From a checkpoint of a small segmentation model.
Model: 48-pixel images, encoder norm rmsnorm, encoder activation squared_relu, encoder num experts 8, encoder layers 8, encoder width 128, decoder activation silu, decoder widths [48, 96, 144, 192].
Data: trained on numbers of one to four digits printed on busy colour backdrops, 295000 training examples, 1.4 epochs.
Rows from expert 1 of block 6 of the encoder, named by matrix and row number. Rows with one number belong to one neuron. Each number is 500 + 50 x the weight over its row's rms, rounded and kept within 0 to 999. All counts start at 0. Numbers have three digits each. After the name is the row's rms in percent of the matrix's.
# up: expert up (encoder.blocks.6.mlp.up, 8x64x128), inputs 0-127
# down: expert down (encoder.blocks.6.mlp.down, 8x128x64, transposed), outputs 0-127
up.5 052:505519516473533594485546432574602528539434506478497607550519601514472459484518475445417501472480513509496407491563436496493461512479508561431572493500446467424563527457556529461431501525561596532499472524395531468542523537423502525614518453539386496489521411554506553551527507477570533495523426503514507502579510486377451494443412483487533486407495511530528463655487520480564453489491
down.5 076:473426442481549534506388555564473567510584509506507472531520527585541532470502494513543444537570574441511571501542536529571473454478532411530565476527516561515565506523507516400494470543536490495506495554540504507546517492392494453487530529484582453499512505462462541475569487651593490513509530581516548390650514551466556490435521388591508537557455453506545581500461608507526527503482
up.6 100:595516342489458512483519575520536455466470549413497534492584536517572503439524499526539494458469498505439479421525460556473491589587480492516423458540540424467594513369501506481507549531544484549505412541440480386555453428428466519555515541483512538561483501527506449569468594480554402551598540495500457492543449491520515435447462533399520476462428515444513496547489549579504503546548
down.6 110:479534510448562393546398484404480484572577440499450545512375515482509418488474530491489509559553451508485527440497522495448559504413507520461515514445464534497423506524491495556432504516460476485444497508639586512505520508477578415487445461560515396524523493516412462515604437531572517471607544627563473586504535409477538513493467423512549485506486552435492550522468432468563489493517
up.7 148:455576498602502461531503393449505487473584489534578550449487539488518460534549563469523531455511513534492415436513546425478439503497503493525550503459505485457464470500440423495430502514459496450471412602485546434511455405494534444507578527450481586475466500512520578563572446488374501446533549453411395564485493519454479573489592475552509476485530530578398441551474523636480563510505
down.7 151:483519424546549532513420529507446505511615480484438511446548446459554516523543494483523387568473508548475407482512415554477502552525487526519458456466529499483582670533527511436578492441446493557408484490489426499566419573415470491524548473471419578597497550499529509524422610504549526444460471532500525574533478489428516506455486395506558518491432525502521492475446452578435517532437
up.8 052:559531415499517513528478575519479527431448508537515533502482591619527536561509543514339473537575464551525437535468510474526543445513508426542507492513491506455559512535475415525478532574560517440688437548502565556476493529405456404472408486514399574513503515485504520590521564512432435461443478550409447485476528507520508470441465482503522512520428480538448481479593464502443493504499
down.8 072:451562480537522513516491548484513516482511495466613479457472468590449442470564493496438537462488482534516463487499444456582533507602489496534492448576451479507547546454561515565417450451489498521410468558548516494559549504543488450565512485501414520495586432517615486474424511425452497555414480513562450559497532528527540387530497531483383492647525463511486466491580470483548328484486
up.9 077:500623636529563558588454521465519451492512520515588527485441421449486463464374535503481462542429527465493448596501478554589545507500514506487525606463454492460475531421554514477423594531489485509566436531587572512548408464523517656506474480551514533463420472542462591515571472486487520497489514575474461461522498509510488462493477436513506436476487554447563564437537520529481521440445
down.9 088:558427439510401448482422473542423554464466499494482513490609534596498474467568550524443514402479577477571491428527555510407493402548483525499468453413467523571473585568418623465617508433475516481533491455475588524520496548419581506455469567505525470450465517517487535472400435523495457529424495434476460552443432557478477479555523539442524544492501468488524465481521474410458507493510
up.10 082:497548515530396531452559498562553464599474481542548461455492464522475518520434444535530515547420491551495563370503402486520491412443474458560412559466530557554557553494481481496494562545509479601549537469521422525537472475406487480516469519494451559466516502486492503401390472505468524478528396645547410471421486446476476524551443570475430569423492473471491465553519505571465539528553
down.10 085:476441468485439475508507502510483499506543405441510511541467431420382500422520480506512541507489488526587476550518471508497545484513445626484397538583450489514504501515560412485444505515514519547465537469472485479561548420529541485541516620523541520448495553532470495528477478455416568534505545400576532404564518527568561441577538354478436484440573441504410488411526544461561431474535
up.11 141:565498436409537452469439531476537503525579434440520576514564459416499466428483473501486493494476506548530473476533500455499525429471474482480471530518473520523472498524446525503567514524465477527482521496719473421493529482621420504439420535518458504613509542489560540536575476530508417470439531514473439488512622485533546446671573460543515466522461517549504507526450396499497470513517
down.11 139:459558484425581459442475498523516362420505512538540467477446486575458436497437477498400556589440435481487522464547476475468511498433470511510504530580496522503443506511506354531528524501526369527534564494397549509534503506481607479533498344482482426466473511499446451526518536519490476439453444599394451488523500548410509517485544569488507425477512514506559426485537585450493484513496
up.12 057:512489493589499537545477595527465438535603546434513513512561480585476455565547508457475441489603553463397501574517535605529466483542512476495553503441491412498577555464545527486542533404442479507486451455473426528478479507531468509496519562555384498411473516442528612500428594519526555498515543536452510459476527575490473503614581472518497470568523462613449471568491514533437438440479
down.12 071:512437411456471442478514559475610552489552513476553495480452413539590524451446424535562461412520445438523487517492540460563585471462459576514376471560545546467448506564485423577475522551427494459537494477544464572565613430556504539431480506564556507512430468458472501493537465605496523530519445483502574510470542418498553568450535480527515489431554491438530583517521470505564547400470
up.13 142:413566422519476522517479500470465505485607532549515469538423474507496479512428381619519479531530559486491507470503525415487466471481567440547558390498523613472483416403468587489482548451461507527516479456437440442535602525450549542530531510489475478561504532485519532416400482529483529446491478521472538535511544627495490534510589472517456536553553487580448404476572413444484579537486
down.13 115:472541529490524512545486578460567435547408519420532491541463530568553403470505504501419392385465472518484541521456472513567442530523471488472546619513484467551467513453556567600488517472623509458584452530417485458513495548525496474580460476465486507376523564479470516452596510584472571536507503496519495505583516463514397433405459458475461447477431477512571576565523477506462461500509
up.14 103:563396495482439488486399546493526574465519570488496475460580420438456508542482511440454571498540549446510526477488369545470533546553480522491478574492489429353438502489601438448476526480553442570558452565517483454425534483591486503524504468582446475500414420539511554499532514543440484465549467641480486552523563526526537515530532434542492542560551450420481468511496481560486455432456
down.14 089:455545480521520496448571398432440540577456427440390499465527565529548530546478475619523457495525470465541417485519466547486546513428492440519515490556568518571474541467440465425480386479537552478481429497551496461486517495483525467548440612495551444494530465434445579485557356456522449497569512451538536511495481479394518547417565443495501487519516441491576528567398460487434503472545
up.15 146:476522527477489552453476512520473542494533520495542453570460484443476533452594613460496504537444480496440444464520541485406500473535474645429516442466475582515430474476453485508498421537464404465439420501525529506466535477505604487462463520505466494522543546533541601500462446507422611487530571510491400474578529448507486373565618373568486510527564566526494517480510488553488421496521
down.15 124:440406487479509470464517447516538511500575519506512577469481497576530475489479534323480542542427411477500505505520461538454404512450524511491471477532420454465519540594414403489472538480477472614470520542510501487455433551554533544447440462399526498403589448566495438529554458533454462461482485511552455470461561576472533515582475389559476532499430513522487496420469440597496496443445
up.16 051:509440481479530458533579552481558423486551471538468566514502451416384540507521567440550404557552419501489543512538560418488500462502533476516474442519490476541525478574427509391541517538497504502496461496478496500501435468468449527532369516676541471559439574488489511438484429525578572479442521532551577465431494504495416484420473579488511547566521476427572470468532406536527490485444
down.16 073:475483571552501546601509518487544516460488452495465535467555595480531458450497508482529455555501512532385464511475507376589571526541483515543526527619538588512555435479495493582543459511462572535517589518508507447503527501583519519554550575563400456516423485566519471509376597533559497498493423472469527531433518537575538509551476560493418456495503477616468467485489460448491467396571
up.17 078:427504510497409490530582436459436421514472514420447504515594562503477406523496609479505491563530544557493478536550501579505397573427436552492489546625489569491521450470457521521474543513525466446451544572529456495553405379434489533558537530465506481422469503476514539498461536411478520567538525493502523489474441564450536495518557474408490556566444462405568443572465442532549489564503
down.17 080:512513445445546455510623528550591514460419526511535474475432511438489521437552453579420465525552424503490550584459514491390503525465462577416446462478528510504484431436513408441510443505438460556487535498510501576437493586498475462508553534567395472448515476605535402502578524530503566423505489497438460532541570477599468539513564465473527530483509463471420579442492445519567560450506
up.18 057:544588554542523480545523467570557439555485539449507547437486454507481403514593471471507479489482489525441560493611517543589516556505415418494535536495422491501527437483504520522526453572546489542421512538510506609546541556534547437539500464470476598561528477494467429515420443398502406528598495589549460554551425511412432529532457471456500514515526432549600480437499463510499562419554
down.18 073:466420481523545515517525507450447537401506441511476506513503477436464460414523516459483392455507462530583558536549487544437495365542537615481498565410448484491490528498482500528412560410506494461477491510483476507468458491538505555442398467579436522467605558502506561479525522560486511526366568490467464560498480498611463539542414517503395592509499525488541510514471553529527483486634
up.19 082:438429524504496499595584494491527489533486458487431464568499476472543501462446561430483461445457392428468478455494554525488588497506504546488589486433460496567524419414451492430440388604461459451519521529488518504439517502526474526565489450410453511474463595515500385515541541457543507462483523525467509487433573457496512604457479567567582534525504612457580498524484460463571596422529
down.19 084:521495530585587538497468494540488469645425512469496497421539473534547509378475472461484601569453495505471536499434509423462584509525441427550489561558522466543473533514448514457573538532492540573505570554518490461567453438511503456524357529458580568598503457480516606425586488496543514519515488485463463526518497475540563521496473354457512462542484463489476481445471547598488502531430
up.20 090:507516501593423437578492508493561531413452509548479439459486466546424472504485509365453511535472479472475532540524500536450448472510524495543435429555504528517449412480478509670489465587439501558445418581452542602459559562456461574498427548499518555445570501470447450469433438511540514522408544558479512509476535572492568517485480422481466525443518508445442384456508518505496482439437
down.20 078:406537426547484550526502523515594432535397444550404503480534633467462553522606509629483539590495495499451460525434504538627587370532479516506507496430483499453536522495622462490520443497442480523560533508468448497485513408493468498510526490520407557569439454511474525539472531486569581506485496445484493485562458461510511560553487542491550574506457474511498552477468480398562524515483
up.21 076:614499535443461510545506532476440440476372546544445493470427491404582506557508527534543448418498532550559525504540545344503497504456513506512499394553459443512477452520468528443495515493489499493538535497483554424484401494495513471506363491445446427559462511499511466584571480492473464540503594557505469525521553376520516443543510446537504530442506582465399584490533430493573452500506
down.21 075:428424440468542541455547614458435517436538573462504496620504440450404451504487391447577554523478509471519502459502421515464423600458448530481535476518573637472406540494531454530574539455480545537510483549537522551474493481504504495538547481510519492524512520480530454488574523490487557585448416585461444531485456535534474542548571554492562504512489502571511458425551543410467500547621
up.22 060:593489550471553399482391511532475498484495506474505521504440473449428514490353494336537512517606424518447526524422500483500575427505501395480453522532551481588504558449439597549501507558457527495579533513410543473498482441506482487571522569495499582539469539528525499503616464510441472579488540560528527455459537448461550497502454516502547526407433526482468573496444509449546523465499
down.22 078:456542486516525538525435495502431445460513501450517503476431575459494534475474486409474524542480483537539506544571481518459527446489539472510570527421500489508485504598510506498473485396464454507538530410396497490529363490565450533523550443440558584456421560504437464615452404516512488495568493480408483538394612598494470486452529472390476496545511540539551433418512606549525500515542
up.23 047:477531497482517448502468589564490487483500615508475443574465491412521554455469535502533464474464493600519455503521494444479475628548454572557476588403541543535486487467490543389529517429475519463627449512529503476539556547484538495526481499457438558513545449494488442632477571496566458454524533514615575487451384507501461454519480528505577421539534572458553592573529452552500502511487
down.23 069:447434587470504500574447507541615547488446439578517521533466537475472532564511542482525492448535503542584497538472477392491511456493490603469558479628422581466496495556570579489446594570515571403563579540511485540502466414432573451526478456481563544459511546565570538446443529514529559469462578553560517452542496426493475494536513550518513496567540532478583464544536569556551467497466
up.24 062:448544518460549580533545532572479458557502478451508440463612556517526457535518547536472553436524465443478545542619474462584488515490459486417417569429438517539564474567508572466504465431532557523602484409577478497489533517462490514500468459587434545460490521614487633488536535452519510373470512548534462526421451494435546482513507554556488531466427416548491506473412526513482460504558
down.24 070:570522452539588524529495540479468555498614486503507483558584433483476557547448497486517444426546660521501506504433512505445536510425470493525502470408429483513562431583517477543569574477498558504579382465531530529509470438454444521551591470511473473529547482494520600604490553551544507558432551515494578520533584457439465516472490602470483614470479482460475477512534482478454560559554
up.25 088:525577574457518423480432518411495411543573546516533525489503529479613500476539430466564612459513488530456481484515490533497456484538450487482487436406432468558594416465428416475450562466543479502453478506498516430527544417433545529567549494517444555531523495539504496547534481373452515458581456618475530410511528500581463506505447493521442482504456439559581461526535447586575522451540
down.25 084:490443491516431458478457608533505597522445551465506516474547472474524592494561466447663477505453417521498624504555526536512482538511424507580546478472454396510504498483524407466514522504493505597567530526490477529366489528511500538512481452543549431626601447484532542486549509457550468489537431524404497595546448492499529538463441559537593468484476454524493507517526427499532480540553
up.26 179:541436521449537515500481491428550503559554429557618615521405518427614487521502474540492487578469496445418474500491548533430456508482460501494526478439550513430463444458550463438451558476521425520473496551525465422530545419496494439477614502533552545522452544509546479528490516488564471460559445443466436523498432519442471519547578635444518466464482484481507457444587489652507555551519
down.26 144:522609486485528464516433559474424571555479587550534499499506502488570548508494512394522384427488410483497459498463483444457474510595447478536478443554482511516483568529525626523547509575515507506459542491436505479578531509459456426506496605584458518559505484530499536533471481517380563459550528382588535557614489467466475520504485367435493558476484441489515452521435515491477544564490
up.27 066:482495470474515548481533494438500497494485451446511483569509495536540593518656495499483499546485466575517476526447492460520492528518548459522498500600471532543491552441443517450517440397587364544449453434444510531539404462495487540537561526545506409433533587515523482659514469512463439557506512584502536535448546541556517463476541492493586543560544339528463410510458471524474501509457
down.27 082:488502510441535480494558413492475487507480450485431446446500377447549406482494430545576520565543492556502467509531422482460580516407582423555592476510519505449469403433523459550513379451526480522459557517490573392487565526496469543535459481491440474521497461511586573460497489489571462497512505563566492556563517520468539547536525504587512592510344505613491475490485504470530565484525
up.28 133:526544446437522538503579529475462598532583481458645565515498474565485466492490499596438455571426491477437501610495594583475486589497424522495558518404552461426501487479453555420506504508450532507510497484541393403510466542516543485500472476597465472527478461534495509570517476541511482520475472558465406408436543537408523518490583553485535457475560471547471477529412522526458515435575
down.28 124:515395543487510530448373520471467395522494491466548530500487426436537521551552537466562471478527540469531417481524527541579380571547451462559514420549486429513496437498565491517454543456537457495514379499453476527463506519471525588456533660523576389452532504536505436487478410473455506489494564570572454478506609609524525536503464532491549506480562487474508470502550516543465533457453